{
  "arch": "crnn",
  "rnn_width": 256,
  "rnn_layers": 5,
  "beta2": 0.95,
  "shampoo_beta": 0.95,
  "eps": 1e-08,
  "adamw_weight_decay_other_params": 0.05
}
Rows from block 7, named by matrix and row number. Each number is 200 + 30 x the weight over its row's rms, rounded and kept within 0 to 999. All counts start at 0. After the name is the row's rms in percent of the matrix's.
# weight_ih_l0_reverse: LSTM input weights, backward direction (gates i, f, g, o stacked) (model.rnn.2.rnn.weight_ih_l0_reverse, 1024x512), inputs 309-411
weight_ih_l0_reverse.192,116,184,184,162,201,131,186,224,165,231,190,183,207,239,230,187,211,187,192,216,221,222,203,155,147,227,198,190,186,221,139,203,185,180,207,226,208,200,201,181,171,243,214,184,227,175,202,246,188,212,184,155,258,142,182,166,208,221,169,145,174,234,215,192,218,196,201,161,228,210,209,212,206,210,173,161,217,180,205,186,186,205,174,212,229,172,161,191,198,202,213,234,203,249,153,166,142,159,174,210,171,209,222,173
weight_ih_l0_reverse.193,101,196,231,169,211,166,199,187,185,155,236,190,190,216,232,151,183,227,168,178,204,208,216,158,171,250,191,202,216,111,203,185,163,207,202,113,213,223,223,190,206,214,235,240,236,177,223,213,258,157,146,212,138,197,201,267,176,206,205,197,198,198,208,203,222,207,212,235,215,190,195,215,229,194,201,228,198,195,274,190,264,251,259,212,209,157,211,220,211,200,176,202,147,171,210,187,201,267,189,220,208,230,211,162
weight_ih_l0_reverse.194,094,217,217,227,190,255,208,184,201,199,216,183,167,219,211,180,208,181,174,184,218,237,264,274,166,178,184,183,199,164,193,209,187,221,218,228,193,230,242,276,196,236,194,216,244,223,207,174,176,238,246,143,201,225,201,205,201,207,196,209,176,208,204,202,250,191,182,163,254,243,250,217,187,266,176,220,203,192,267,200,223,234,227,167,174,169,154,198,178,202,234,211,185,252,178,238,215,160,182,167,180,207,175,218
weight_ih_l0_reverse.195,106,259,239,166,196,222,169,217,187,213,149,181,217,243,162,166,192,189,189,190,247,202,191,193,162,161,275,278,207,191,202,221,226,196,178,190,239,170,146,169,201,183,193,202,199,213,179,158,197,190,194,201,204,233,194,254,198,233,171,177,171,181,175,153,214,270,208,226,161,216,177,236,183,237,151,191,230,176,271,236,206,147,216,232,227,166,243,216,198,194,167,260,235,203,183,240,185,220,198,207,171,212,150,197
weight_ih_l0_reverse.196,097,186,159,208,246,218,183,168,202,259,194,257,166,151,175,200,165,189,186,184,198,197,164,189,177,177,205,208,188,190,135,182,254,169,200,191,197,200,228,204,221,233,166,244,145,180,171,235,188,184,177,186,173,190,247,188,154,189,202,232,173,219,238,208,263,194,180,202,249,255,194,165,145,211,201,250,184,213,189,233,165,204,116,233,241,165,198,205,185,251,211,152,175,149,135,177,253,214,189,228,179,174,247,244
weight_ih_l0_reverse.197,107,185,215,182,152,180,245,201,200,197,200,150,245,177,172,194,203,254,204,217,154,153,200,165,200,217,181,145,263,222,190,222,213,218,210,160,146,271,182,181,197,179,158,190,169,166,206,230,169,263,200,164,259,204,210,145,245,193,217,242,193,205,236,219,226,151,128,272,157,185,213,164,175,189,209,200,205,167,208,230,164,162,200,226,200,201,217,148,225,181,226,244,205,167,225,228,215,189,260,167,257,175,261,227
weight_ih_l0_reverse.198,098,196,220,173,201,225,201,175,261,194,207,176,197,201,202,193,178,194,188,179,221,154,194,223,172,196,185,221,250,209,258,131,169,209,193,225,154,158,196,169,193,185,185,214,166,230,156,226,217,182,204,234,180,289,198,205,198,201,186,230,233,162,175,196,227,185,143,161,176,176,178,235,201,218,199,198,170,185,216,193,175,239,225,204,233,202,196,249,178,163,237,259,232,179,140,207,166,204,192,144,152,205,156,239
weight_ih_l0_reverse.199,101,208,209,204,136,231,215,214,200,174,227,183,198,225,161,188,195,198,141,239,225,210,174,173,159,138,180,181,214,197,271,221,224,185,278,217,198,215,178,224,189,197,210,197,162,207,228,256,174,163,158,186,200,185,194,233,247,202,205,201,164,194,244,197,196,195,195,148,198,186,191,191,180,196,170,163,115,218,182,242,213,204,200,205,193,216,227,183,222,193,208,224,189,183,207,228,214,210,248,217,200,273,215,224
weight_ih_l0_reverse.200,100,190,183,204,214,239,190,216,170,204,196,208,251,209,165,190,167,178,211,232,235,198,181,222,209,233,208,164,249,205,238,202,222,203,107,183,191,174,156,210,225,187,211,210,207,192,260,225,180,178,203,168,208,146,164,192,225,219,190,148,212,240,202,158,218,180,204,170,180,140,201,203,160,192,190,234,219,219,216,174,159,194,201,230,220,250,196,248,188,239,219,203,206,134,183,177,166,175,216,223,215,111,193,236
weight_ih_l0_reverse.201,094,217,223,183,185,196,193,167,169,227,142,172,199,179,237,213,207,222,204,209,285,256,235,242,100,201,220,128,223,185,164,221,183,190,196,231,144,196,131,221,212,209,183,233,279,202,196,188,249,223,173,202,180,234,144,191,183,251,170,206,190,177,193,210,163,229,210,220,199,207,152,214,283,231,245,202,243,181,175,198,209,216,223,228,199,229,189,170,185,166,229,213,157,208,171,201,213,198,139,232,179,193,206,222
weight_ih_l0_reverse.202,106,207,242,223,194,209,200,237,169,212,232,177,236,188,185,216,183,190,173,184,212,179,200,219,199,253,207,254,139,177,200,224,177,198,176,193,232,163,216,190,211,224,149,221,209,195,142,233,269,256,127,240,235,199,182,228,180,215,202,157,160,172,219,239,238,283,198,185,210,157,215,219,141,191,235,216,223,259,191,189,162,256,225,196,170,210,199,226,130,203,174,178,154,181,208,179,132,218,220,221,244,161,200,234
weight_ih_l0_reverse.203,103,207,226,191,236,195,232,199,223,170,209,184,159,201,145,195,181,190,209,171,235,207,196,210,202,249,202,238,207,234,191,242,211,273,232,157,201,215,199,186,205,178,258,194,186,193,170,187,188,230,205,172,257,177,193,188,208,162,191,214,268,200,160,194,199,222,196,217,202,228,189,220,173,147,166,252,296,236,275,174,211,197,176,188,134,219,162,194,181,228,187,168,186,185,177,213,177,163,216,233,152,191,244,177
weight_ih_l0_reverse.204,105,203,168,264,230,222,258,211,212,201,235,228,249,195,196,208,179,186,228,160,162,174,243,227,207,224,168,208,151,214,182,185,175,206,218,216,236,200,208,206,140,254,207,216,213,218,186,154,217,203,215,198,153,228,187,239,147,165,179,170,241,216,189,191,244,183,193,239,224,190,230,203,162,215,150,285,193,160,255,163,187,193,148,205,299,163,163,229,204,184,226,213,210,167,235,154,226,225,197,260,221,168,194,205
weight_ih_l0_reverse.205,115,202,214,231,164,238,229,207,201,225,218,180,183,237,200,210,235,101,174,210,223,238,244,143,223,179,238,210,175,180,251,164,225,258,211,195,175,220,178,209,209,175,185,177,206,267,189,250,237,180,176,225,212,206,147,205,214,190,202,264,162,176,196,155,166,239,180,198,204,183,191,208,213,149,194,163,166,186,175,205,179,180,232,180,204,247,200,165,223,264,197,185,236,163,218,221,203,259,173,198,168,259,154,186
weight_ih_l0_reverse.206,112,218,222,172,184,197,166,171,228,189,91,151,234,230,220,222,184,226,211,206,173,177,195,230,184,207,254,221,175,233,220,185,207,219,182,240,189,257,197,223,143,182,192,218,122,211,246,205,200,203,230,157,180,217,243,223,187,208,209,217,218,204,161,217,221,194,173,205,209,181,197,204,187,156,217,225,166,246,191,153,199,120,143,208,202,188,234,188,190,203,203,216,215,184,193,187,213,214,175,235,223,225,143,182
weight_ih_l0_reverse.207,099,225,148,201,201,187,199,169,198,196,219,194,212,227,231,256,214,252,203,187,215,184,194,202,173,229,236,159,183,214,174,187,191,243,166,201,211,187,175,228,192,136,205,232,233,176,191,211,226,283,205,206,288,165,181,165,229,197,162,234,160,216,219,186,170,155,261,243,229,181,188,236,196,157,210,119,176,133,187,219,186,214,182,183,209,212,206,213,182,205,192,185,204,214,162,184,200,169,237,153,197,214,180,199
weight_ih_l0_reverse.208,097,223,255,181,203,213,194,155,202,212,231,262,167,198,188,192,169,202,232,217,169,179,209,213,157,203,191,219,205,265,217,194,170,176,206,160,186,187,229,255,198,240,243,178,219,170,194,190,263,214,214,153,141,179,136,170,223,166,182,193,206,180,200,264,245,252,189,181,215,207,194,167,198,207,224,194,174,223,225,212,182,218,190,181,173,231,180,175,146,184,180,291,194,206,141,207,185,187,217,233,247,214,229,161
weight_ih_l0_reverse.209,111,198,206,185,167,220,222,207,181,215,190,162,186,194,203,193,106,213,220,191,235,222,166,222,166,192,169,172,194,191,204,190,243,236,229,191,192,189,194,214,228,224,196,196,195,202,223,155,183,205,169,151,192,198,175,204,154,237,240,157,209,193,164,142,199,186,191,203,239,185,191,193,208,168,186,179,155,188,194,201,192,235,205,201,188,173,262,207,135,232,185,162,136,228,235,228,227,181,188,200,157,210,198,221
weight_ih_l0_reverse.210,112,215,184,164,175,226,204,236,225,220,261,190,112,210,168,154,244,221,190,262,198,172,211,206,165,180,167,156,220,170,232,188,158,190,164,220,165,180,260,248,198,190,217,158,196,168,222,169,259,210,238,180,211,165,231,191,175,233,165,179,180,190,268,225,219,176,203,212,155,266,149,245,184,169,217,172,182,143,196,228,200,175,173,229,198,161,150,160,188,140,161,229,226,201,185,196,204,201,182,215,204,249,230,179
weight_ih_l0_reverse.211,121,203,209,237,181,174,211,206,255,222,193,205,220,253,162,227,199,186,167,264,185,188,252,253,192,166,192,180,145,186,217,192,213,154,195,116,206,177,212,189,173,207,225,184,227,197,216,154,201,191,191,146,223,230,195,191,194,236,186,184,166,280,216,199,233,190,179,159,209,188,126,251,174,142,217,176,205,150,136,185,173,226,196,196,197,181,208,190,176,145,234,270,202,232,208,251,221,216,204,238,203,213,174,221
weight_ih_l0_reverse.212,103,172,221,201,189,166,161,176,212,203,230,182,260,231,217,253,195,227,219,206,202,186,201,207,215,233,270,161,269,255,182,171,221,128,161,188,225,174,201,205,206,205,204,232,192,211,169,209,159,246,168,179,204,216,180,206,180,215,177,202,231,134,180,181,187,256,174,168,148,175,161,221,220,213,228,228,188,151,160,178,217,181,212,195,196,131,247,216,223,167,177,200,144,182,200,144,175,224,235,198,158,136,231,227
weight_ih_l0_reverse.213,097,184,243,171,163,201,172,226,176,191,149,178,123,165,187,139,193,209,165,161,206,193,246,187,210,166,237,218,265,153,191,164,282,205,138,172,274,184,225,228,212,197,123,187,227,283,257,188,213,171,246,205,174,178,209,202,191,182,169,159,154,266,217,167,200,204,139,220,158,187,192,204,232,197,182,208,201,134,171,240,180,152,196,186,235,197,196,204,224,201,214,182,224,200,220,145,202,154,195,198,211,199,183,166
weight_ih_l0_reverse.214,104,185,159,254,193,208,161,182,217,241,247,189,189,164,163,224,261,291,177,222,186,206,255,206,154,234,197,223,175,156,174,171,210,191,247,205,215,166,203,150,182,213,252,175,131,245,273,171,221,216,233,189,236,146,245,197,191,151,251,144,222,132,207,213,176,239,163,207,225,217,191,219,231,146,235,169,193,205,197,185,219,219,178,164,223,219,189,186,193,185,224,179,213,167,222,148,162,195,186,147,146,235,171,208
weight_ih_l0_reverse.215,107,223,228,196,233,218,143,127,158,205,193,218,184,184,232,193,191,186,184,234,166,186,175,171,208,239,192,241,195,179,194,205,185,200,164,216,233,222,215,231,198,231,216,133,172,201,231,177,221,229,168,200,215,217,251,206,216,266,174,206,227,232,194,152,181,218,165,225,189,200,159,156,188,160,229,170,197,242,153,193,223,225,242,206,168,192,304,181,232,255,247,208,211,224,213,190,252,188,234,221,166,177,217,180
weight_ih_l0_reverse.216,121,227,247,147,196,203,248,210,229,234,158,167,203,181,249,228,228,226,229,172,167,180,269,194,216,190,202,177,208,287,200,212,234,202,163,183,170,200,175,167,217,207,225,132,210,157,211,227,237,186,186,233,221,206,204,205,189,216,171,148,199,238,141,228,177,164,191,166,204,161,206,216,203,188,200,180,181,198,146,142,218,134,156,181,171,230,157,151,205,208,249,184,236,214,223,223,221,217,197,220,187,216,198,202
weight_ih_l0_reverse.217,095,208,217,226,194,210,186,228,138,234,214,162,201,180,207,172,217,197,183,184,280,225,159,244,254,185,191,214,237,226,236,185,201,191,233,179,133,167,158,238,256,192,272,238,165,225,175,215,179,196,217,179,176,251,155,211,217,215,199,230,192,241,200,210,252,156,178,184,255,209,184,211,162,202,256,208,220,171,267,223,146,232,222,207,239,229,198,257,238,206,188,183,184,156,180,187,190,177,178,221,184,168,243,196
weight_ih_l0_reverse.218,092,204,227,251,196,226,185,208,203,222,212,137,188,187,211,132,207,232,159,215,180,221,183,159,179,181,207,169,195,195,157,189,240,195,189,220,161,174,171,202,194,243,188,185,221,238,187,210,241,183,160,168,220,223,187,165,221,263,188,166,181,188,231,208,220,223,194,200,148,236,152,134,214,192,153,158,256,206,165,185,237,190,172,251,220,205,168,182,235,163,146,167,231,178,245,211,219,173,178,208,174,176,204,191
weight_ih_l0_reverse.219,124,218,198,200,166,211,187,195,161,195,192,189,171,213,177,236,213,214,230,239,261,153,242,184,182,211,210,225,267,171,221,174,205,194,222,201,150,203,164,147,233,165,190,182,229,171,191,204,218,156,187,198,208,203,217,220,174,221,232,170,170,220,257,198,151,142,161,176,207,167,218,227,222,169,154,191,203,162,205,188,239,216,231,198,174,169,193,169,161,198,244,152,177,172,178,195,162,158,225,177,197,188,149,211
weight_ih_l0_reverse.220,108,238,273,197,211,218,165,222,217,262,203,174,147,274,203,210,168,207,155,242,220,162,197,187,181,213,252,170,219,201,208,206,175,180,228,224,232,170,222,149,213,146,233,242,228,208,260,217,198,165,203,218,216,235,189,237,195,216,167,214,191,230,177,169,205,220,176,185,203,193,245,208,250,172,193,208,164,127,149,204,179,185,227,214,219,228,175,200,179,204,208,194,212,228,209,199,193,197,194,164,200,206,261,212
weight_ih_l0_reverse.221,105,205,236,163,174,211,188,189,197,201,188,173,196,157,159,159,204,187,204,200,208,177,153,229,203,177,185,237,191,278,242,215,209,190,202,208,155,199,204,209,231,206,172,223,213,241,230,175,181,227,197,138,220,200,232,225,210,278,194,119,189,234,196,186,187,211,181,233,200,174,171,195,228,175,208,211,251,222,201,201,224,230,218,202,182,212,155,201,199,210,198,234,186,239,222,193,235,192,154,245,230,183,168,246
weight_ih_l0_reverse.222,107,168,204,201,176,221,181,173,210,215,145,211,189,234,226,171,172,195,205,247,248,172,204,182,214,205,206,148,173,242,147,192,208,257,184,216,186,157,182,194,194,156,188,214,214,216,191,209,160,170,275,233,211,224,193,185,151,187,212,173,203,201,198,229,169,209,233,225,183,197,221,169,260,156,213,195,215,222,231,173,174,195,226,202,234,255,155,197,174,199,204,177,185,182,242,215,282,204,264,201,149,142,211,200
weight_ih_l0_reverse.223,111,208,152,192,162,252,150,154,176,209,181,182,156,168,235,144,181,203,209,228,203,212,241,244,182,183,177,217,188,160,205,204,208,267,178,256,167,193,221,210,162,111,203,238,215,202,189,193,134,185,182,202,219,180,218,164,245,170,161,191,197,159,234,199,238,182,225,222,243,164,217,159,208,156,142,186,168,157,248,189,119,213,219,261,188,201,172,201,233,196,210,196,194,227,177,214,154,182,203,187,232,219,251,228
weight_ih_l0_reverse.224,111,211,203,203,207,212,216,207,173,205,209,177,177,151,160,187,200,203,203,253,195,222,209,202,193,189,222,229,183,241,189,220,175,162,229,186,142,237,293,197,212,202,171,170,166,176,163,205,149,183,215,166,205,196,185,188,241,190,208,184,197,164,218,217,206,192,187,183,202,198,166,158,199,224,250,238,227,223,193,225,212,201,229,182,210,175,173,214,216,200,231,240,121,191,130,186,249,180,181,253,190,209,232,176
weight_ih_l0_reverse.225,118,196,196,216,228,184,164,287,201,200,138,184,218,192,207,189,164,243,214,244,249,214,164,226,160,213,191,210,184,199,252,183,150,176,215,195,152,160,245,149,173,159,186,213,197,191,259,195,219,224,251,162,227,187,176,220,178,203,160,187,185,209,175,237,228,194,183,207,262,180,215,169,182,200,179,184,185,159,230,173,208,191,183,235,180,174,224,152,214,170,189,225,187,199,234,203,169,219,193,179,210,155,187,163
weight_ih_l0_reverse.226,094,224,172,204,186,216,211,197,187,192,190,210,221,218,172,178,215,164,187,214,189,211,204,275,199,191,224,189,127,216,191,224,223,251,160,175,189,180,236,201,181,219,188,188,138,172,193,217,200,262,281,205,190,147,143,225,205,255,160,182,238,228,170,239,192,238,189,240,180,180,182,177,200,178,216,193,226,197,194,196,213,183,229,243,180,211,223,198,202,191,230,190,154,218,168,199,142,288,184,249,202,209,225,199
weight_ih_l0_reverse.227,099,232,207,163,171,204,192,189,246,160,184,205,201,220,156,203,151,168,166,192,216,219,237,231,267,197,237,235,213,203,173,171,133,206,213,221,210,216,162,154,194,189,190,264,184,176,207,184,106,134,242,177,229,233,158,180,193,162,243,176,236,210,243,171,148,196,222,212,159,193,206,170,219,187,153,158,229,145,192,170,167,155,200,264,224,172,187,232,253,209,282,206,207,200,219,207,202,186,210,201,162,182,269,277
weight_ih_l0_reverse.228,095,149,207,192,196,164,191,238,190,199,185,191,172,191,221,218,198,193,243,238,206,174,238,196,258,142,201,168,203,220,226,201,186,190,177,163,210,235,198,160,252,204,185,206,128,141,192,186,209,167,206,177,189,213,170,194,166,225,253,183,205,228,205,196,206,241,187,194,205,251,159,238,232,214,190,210,277,214,160,173,176,212,190,132,177,185,202,179,160,164,196,232,173,206,211,184,233,176,160,152,188,223,204,217
weight_ih_l0_reverse.229,091,241,162,179,192,205,216,207,187,184,207,225,175,242,204,183,255,153,165,145,184,229,170,218,171,199,177,180,206,188,249,242,198,199,230,179,168,184,216,253,206,142,197,200,241,212,183,197,189,209,197,170,226,215,213,254,179,181,242,198,252,190,224,219,118,175,174,210,238,176,162,181,155,229,196,200,205,174,172,212,164,182,175,169,184,246,186,210,200,183,186,220,214,238,227,179,245,273,204,166,237,167,171,169
weight_ih_l0_reverse.230,105,203,185,177,178,131,204,179,245,221,218,162,159,212,233,244,188,240,197,234,193,208,201,196,164,215,269,223,153,192,146,174,227,200,206,226,153,125,135,183,180,181,169,229,208,205,209,159,219,186,200,231,140,186,193,220,203,209,215,199,207,188,175,173,156,213,241,202,194,203,204,185,212,209,169,180,188,169,193,162,182,206,240,206,209,175,235,151,196,180,167,199,217,154,210,204,132,204,152,197,217,202,222,202
weight_ih_l0_reverse.231,103,252,207,158,157,170,228,241,184,228,176,225,240,196,218,214,217,193,212,191,215,211,235,285,218,254,190,175,211,231,201,217,183,235,187,169,203,199,171,196,180,190,158,217,210,170,202,218,202,230,169,178,181,198,138,232,188,199,195,189,192,172,213,229,186,151,211,158,158,223,127,176,166,229,223,135,152,202,183,179,201,188,150,236,220,176,212,203,209,212,203,214,112,216,231,181,166,199,263,252,211,177,166,163
weight_ih_l0_reverse.232,102,206,227,135,163,192,192,134,129,189,182,245,215,167,239,178,249,171,203,241,189,214,172,126,232,259,180,245,199,187,198,184,236,227,187,184,225,168,240,208,187,220,194,230,254,186,179,195,258,183,213,198,213,219,222,201,187,164,265,245,185,159,190,232,207,225,192,241,215,233,228,192,202,159,246,183,208,192,219,231,229,190,245,190,237,227,241,230,214,204,160,181,184,286,217,213,196,185,181,250,251,171,171,180
weight_ih_l0_reverse.233,091,191,239,241,193,220,165,215,197,203,176,210,179,244,151,197,224,211,245,185,206,175,211,228,215,207,145,173,181,193,165,190,228,200,178,232,177,194,246,198,294,170,203,236,181,181,210,234,191,249,206,183,201,188,210,221,196,203,182,192,166,222,237,180,197,156,170,213,177,202,232,165,129,213,206,237,201,183,170,166,188,186,271,200,185,219,248,209,227,179,240,197,182,207,220,189,203,215,269,240,195,168,231,263
weight_ih_l0_reverse.234,116,179,217,125,158,151,184,227,279,186,240,185,192,149,190,225,204,156,198,189,199,215,182,155,238,210,245,217,193,271,214,185,200,230,178,145,210,186,212,248,203,177,187,178,210,183,233,187,236,209,187,205,227,192,258,173,204,204,195,267,193,240,127,207,225,207,174,226,212,167,172,202,177,224,181,194,194,229,199,189,191,118,180,251,252,152,237,232,168,220,128,187,190,224,215,219,251,202,168,206,172,202,230,194
weight_ih_l0_reverse.235,106,139,209,201,209,188,139,201,213,193,168,264,227,162,171,189,197,164,149,227,151,203,184,167,259,222,206,233,203,194,194,183,177,190,219,222,199,204,243,209,194,201,160,180,160,237,237,149,176,180,232,241,233,201,256,220,208,242,210,166,231,206,188,205,291,210,211,203,232,237,190,130,223,231,203,184,201,181,228,279,173,215,198,188,216,188,200,230,182,157,217,188,210,206,170,189,245,228,212,263,215,177,204,195
weight_ih_l0_reverse.236,107,226,151,208,275,195,183,197,165,206,254,220,228,246,207,154,223,204,133,217,210,149,211,162,189,208,243,180,177,243,168,193,206,197,138,176,221,231,138,197,187,172,172,156,222,187,237,136,164,189,162,240,221,238,226,174,234,157,187,208,180,214,223,187,270,193,172,218,195,205,208,211,224,197,206,220,238,164,254,204,204,179,202,225,167,192,174,196,160,196,186,186,173,172,239,236,220,145,239,173,189,196,211,181
weight_ih_l0_reverse.237,108,138,227,185,230,189,214,213,193,219,209,200,184,198,189,203,260,157,179,221,189,216,222,230,132,245,227,206,198,193,186,154,173,225,206,224,238,229,179,182,223,235,264,249,185,220,216,185,180,192,180,235,215,207,178,200,177,152,169,181,219,215,230,205,172,197,251,186,194,209,225,214,212,167,167,151,204,233,215,220,250,164,147,221,174,184,156,223,145,164,245,193,192,181,211,217,175,259,172,210,207,174,266,192
weight_ih_l0_reverse.238,105,155,228,183,138,171,141,234,206,177,209,238,138,128,217,205,210,249,183,166,202,230,165,178,191,208,229,213,217,189,217,219,226,235,174,151,214,178,175,220,215,168,161,215,214,189,190,208,180,169,236,204,269,209,192,270,191,220,165,146,217,157,206,176,198,213,225,255,195,177,144,190,245,179,180,183,137,215,166,239,182,212,211,213,239,149,151,207,165,184,204,233,218,270,193,195,207,209,215,177,181,203,199,216
weight_ih_l0_reverse.239,087,167,208,202,240,208,183,203,199,220,237,183,218,212,161,235,188,190,218,243,198,195,163,200,220,155,203,200,158,247,209,171,200,185,198,177,228,159,199,246,163,234,147,142,237,198,261,213,209,234,128,178,191,158,150,144,178,227,179,172,196,242,175,248,243,168,208,221,148,237,126,215,197,207,176,242,230,149,121,138,201,205,201,235,172,243,207,176,229,156,200,189,209,196,236,253,212,200,201,221,254,192,238,185
weight_ih_l0_reverse.240,118,185,138,220,185,183,206,225,212,174,206,170,194,237,200,200,241,171,183,181,220,227,188,229,192,217,148,181,197,191,162,192,134,190,195,148,255,173,150,228,193,213,266,187,169,197,160,207,204,237,159,227,178,182,187,260,210,166,244,249,236,183,131,262,185,223,189,218,221,203,149,238,144,187,159,236,239,272,204,195,159,171,199,198,214,193,202,197,186,188,147,227,254,198,158,182,239,215,237,159,194,218,212,242
weight_ih_l0_reverse.241,100,230,220,184,182,188,155,188,153,122,189,232,148,223,165,200,204,162,148,236,190,237,225,172,176,239,241,224,201,237,221,235,208,227,168,165,151,213,191,241,186,168,217,242,198,195,219,240,241,243,222,199,180,156,222,214,216,234,195,227,184,165,156,221,188,203,129,195,162,203,231,165,214,238,193,222,185,223,216,177,210,199,165,179,201,185,169,182,190,214,211,185,212,199,210,198,219,193,267,162,177,201,164,188
weight_ih_l0_reverse.242,101,159,196,178,190,178,185,236,218,226,230,191,202,225,223,214,194,209,261,214,202,245,230,204,253,236,171,226,222,184,208,247,253,222,230,194,180,153,189,200,210,178,173,174,173,197,199,244,132,214,211,218,169,226,207,211,216,201,230,157,218,188,134,192,183,168,196,235,229,223,202,188,280,170,198,158,220,286,143,171,193,174,197,198,223,216,210,152,165,244,196,244,209,225,244,260,250,205,231,229,177,192,205,175
weight_ih_l0_reverse.243,095,136,244,195,175,152,200,217,232,209,208,195,208,226,261,157,236,166,222,163,193,224,262,225,208,168,207,173,167,167,219,200,195,189,175,155,224,229,210,222,216,190,185,177,190,170,208,193,178,242,197,216,226,183,205,203,193,185,189,144,215,165,239,217,191,196,185,207,170,202,213,152,181,223,191,235,254,195,173,200,231,149,185,199,174,259,216,167,211,204,200,179,215,98,173,192,195,241,208,234,179,200,203,165
weight_ih_l0_reverse.244,105,189,211,252,199,168,216,252,209,171,123,213,206,171,203,124,218,199,174,218,246,204,194,265,193,221,165,238,165,190,212,211,185,209,209,221,196,239,247,210,178,186,216,230,216,178,177,245,172,226,137,205,245,230,219,220,178,191,169,236,170,190,225,216,134,239,166,234,208,185,201,206,175,228,221,169,251,201,239,180,185,213,181,161,225,178,267,150,193,205,162,182,192,228,176,217,166,224,236,230,217,206,152,200
weight_ih_l0_reverse.245,097,216,216,230,246,197,196,164,259,234,142,207,198,158,158,214,208,199,172,185,216,187,199,182,301,191,214,179,174,180,198,178,225,258,183,235,244,183,189,200,198,195,154,213,236,218,243,196,216,169,224,174,176,160,209,163,216,166,188,198,209,198,197,201,202,211,217,211,191,192,209,209,206,236,285,205,265,169,193,210,193,221,183,172,241,247,246,175,208,206,144,148,198,284,184,211,196,193,175,227,152,248,241,190
weight_ih_l0_reverse.246,104,228,227,177,201,163,219,179,188,228,232,211,250,253,198,182,202,232,197,188,186,192,152,171,248,201,247,168,234,198,249,194,255,216,187,197,205,219,221,136,205,316,260,103,217,194,221,167,266,195,162,182,210,219,172,234,165,200,252,170,191,214,206,195,182,230,165,225,204,231,178,179,240,224,160,188,253,205,168,177,174,219,252,191,255,273,217,204,198,207,172,232,277,218,161,184,211,208,216,233,186,175,182,202
weight_ih_l0_reverse.247,107,187,176,185,199,176,170,153,179,220,212,196,138,246,174,201,193,222,157,199,203,213,206,194,179,180,151,247,198,231,203,168,210,124,206,190,196,173,265,170,241,200,174,182,212,225,172,209,188,161,167,184,177,196,133,239,216,207,212,257,191,176,174,187,215,238,246,213,217,200,225,201,167,216,235,203,195,176,134,253,197,185,269,170,219,225,146,255,228,178,181,205,195,232,227,196,171,221,247,170,209,214,269,205
weight_ih_l0_reverse.248,101,223,225,175,216,231,196,180,222,245,202,176,204,244,234,206,129,226,243,181,194,233,211,196,185,192,238,187,188,197,195,228,183,212,241,194,232,185,202,191,265,168,157,256,206,184,162,207,226,223,251,191,198,193,215,232,187,189,211,250,200,205,160,193,252,207,242,243,239,199,185,146,215,196,172,197,144,175,193,221,222,174,180,199,167,180,186,230,231,221,204,163,180,191,177,202,221,194,232,168,195,229,141,180
weight_ih_l0_reverse.249,098,186,189,221,199,179,211,149,193,236,157,173,224,235,213,182,182,233,230,218,205,148,182,152,168,153,166,180,199,236,260,199,161,166,195,196,162,207,190,186,239,221,235,200,221,175,142,213,203,236,194,236,189,159,179,161,143,211,207,209,157,144,184,231,210,186,155,225,187,139,182,215,191,232,176,174,229,207,180,184,118,184,227,241,226,160,237,214,162,186,242,228,231,187,242,174,247,163,148,193,227,134,178,197
weight_ih_l0_reverse.250,107,163,202,216,234,191,192,143,183,173,199,180,236,204,162,208,220,189,178,227,188,180,134,258,195,165,214,180,242,198,191,224,187,195,166,214,172,211,185,162,165,207,202,159,152,270,115,222,223,211,230,174,213,128,188,243,192,230,191,205,194,192,209,196,187,191,146,186,191,184,220,156,167,179,144,183,263,201,197,201,213,231,187,176,164,190,222,197,171,150,235,156,223,190,186,189,190,231,207,179,185,175,206,181
weight_ih_l0_reverse.251,101,192,234,178,224,196,239,130,172,226,224,225,230,170,251,190,220,144,273,245,252,255,193,165,127,166,165,183,239,186,216,239,229,198,239,177,209,185,179,249,236,233,215,142,221,161,233,190,186,212,212,185,190,186,215,191,160,179,205,181,221,206,211,220,192,239,146,264,211,151,187,215,165,152,189,187,209,160,209,199,187,199,216,223,229,207,271,210,185,136,230,187,229,205,205,210,215,209,200,211,208,184,210,156
weight_ih_l0_reverse.252,100,248,237,185,215,215,147,187,188,180,226,247,128,207,194,160,216,169,182,189,210,224,187,165,156,173,170,193,186,168,218,158,217,225,216,230,231,177,231,201,178,225,194,239,151,225,204,182,198,219,179,218,196,163,159,223,200,226,232,124,191,190,258,203,166,191,181,216,182,146,197,284,212,169,183,172,156,268,200,162,182,214,199,186,161,198,262,233,170,187,194,204,222,177,187,204,173,189,183,188,186,113,201,183
weight_ih_l0_reverse.253,086,217,174,218,226,222,198,193,157,227,229,243,177,229,237,211,175,243,243,206,207,169,162,178,205,196,163,200,229,192,232,205,220,134,174,172,183,138,198,233,228,127,244,201,271,166,211,156,210,207,246,202,151,207,203,173,220,212,200,174,212,185,217,179,240,213,215,184,203,220,233,221,236,208,212,198,150,229,192,204,199,207,236,171,221,216,182,191,220,183,193,212,158,197,143,239,199,164,212,200,266,216,180,129
weight_ih_l0_reverse.254,088,231,153,211,151,177,214,193,174,227,234,183,269,173,169,195,242,204,236,158,203,225,184,234,217,213,277,196,180,263,206,220,171,203,216,283,188,198,237,159,208,179,195,215,228,225,193,218,198,224,239,151,195,210,199,156,205,243,242,138,221,163,162,191,232,234,248,256,212,226,212,138,208,167,192,226,218,229,140,167,208,180,193,226,219,224,274,248,211,187,152,214,210,235,167,150,170,171,206,234,244,171,179,186
weight_ih_l0_reverse.255,105,213,188,220,239,179,222,170,237,154,182,210,259,170,222,247,190,231,204,216,205,172,200,208,169,194,189,142,150,194,230,230,154,197,244,240,222,222,222,170,161,195,207,211,184,172,165,157,230,184,157,221,237,206,235,198,139,198,218,236,180,186,227,181,223,217,191,179,141,171,253,223,199,248,174,221,205,186,174,214,258,192,239,239,253,218,174,225,242,225,197,158,238,153,181,208,219,238,191,192,192,194,147,195
weight_ih_l0_reverse.256,088,235,173,197,186,218,165,209,183,229,234,242,185,168,230,164,182,250,160,198,196,192,216,201,192,146,223,185,224,193,123,220,197,242,136,184,196,245,194,256,162,182,165,207,201,234,223,235,215,260,202,189,206,202,204,204,261,205,195,223,195,161,182,219,178,219,138,223,208,194,152,161,194,155,226,212,178,220,192,233,145,231,150,209,192,147,234,171,185,201,205,183,202,249,200,140,224,154,183,174,220,180,194,167
weight_ih_l0_reverse.257,101,144,173,232,226,196,167,229,200,187,242,165,215,196,219,193,233,180,174,200,232,205,228,224,194,206,234,104,138,213,196,146,154,180,206,170,154,195,230,201,164,199,241,154,156,196,235,167,188,188,134,229,218,170,233,192,197,157,171,168,248,158,221,184,118,153,211,233,229,219,193,202,191,182,173,194,168,208,261,172,224,188,228,167,277,176,211,237,219,215,202,203,245,182,226,236,189,228,199,178,137,232,166,210
weight_ih_l0_reverse.258,097,172,183,241,226,209,194,198,211,170,216,174,185,269,181,165,213,194,215,189,176,209,247,222,151,242,207,190,146,187,188,194,222,127,195,189,194,171,219,190,180,233,212,164,196,249,145,175,191,232,189,214,189,187,171,177,227,179,213,209,187,202,195,251,179,219,200,209,217,187,168,229,237,159,220,161,191,211,243,239,225,235,199,196,147,219,153,211,189,214,231,136,223,162,189,227,215,183,183,225,199,222,177,171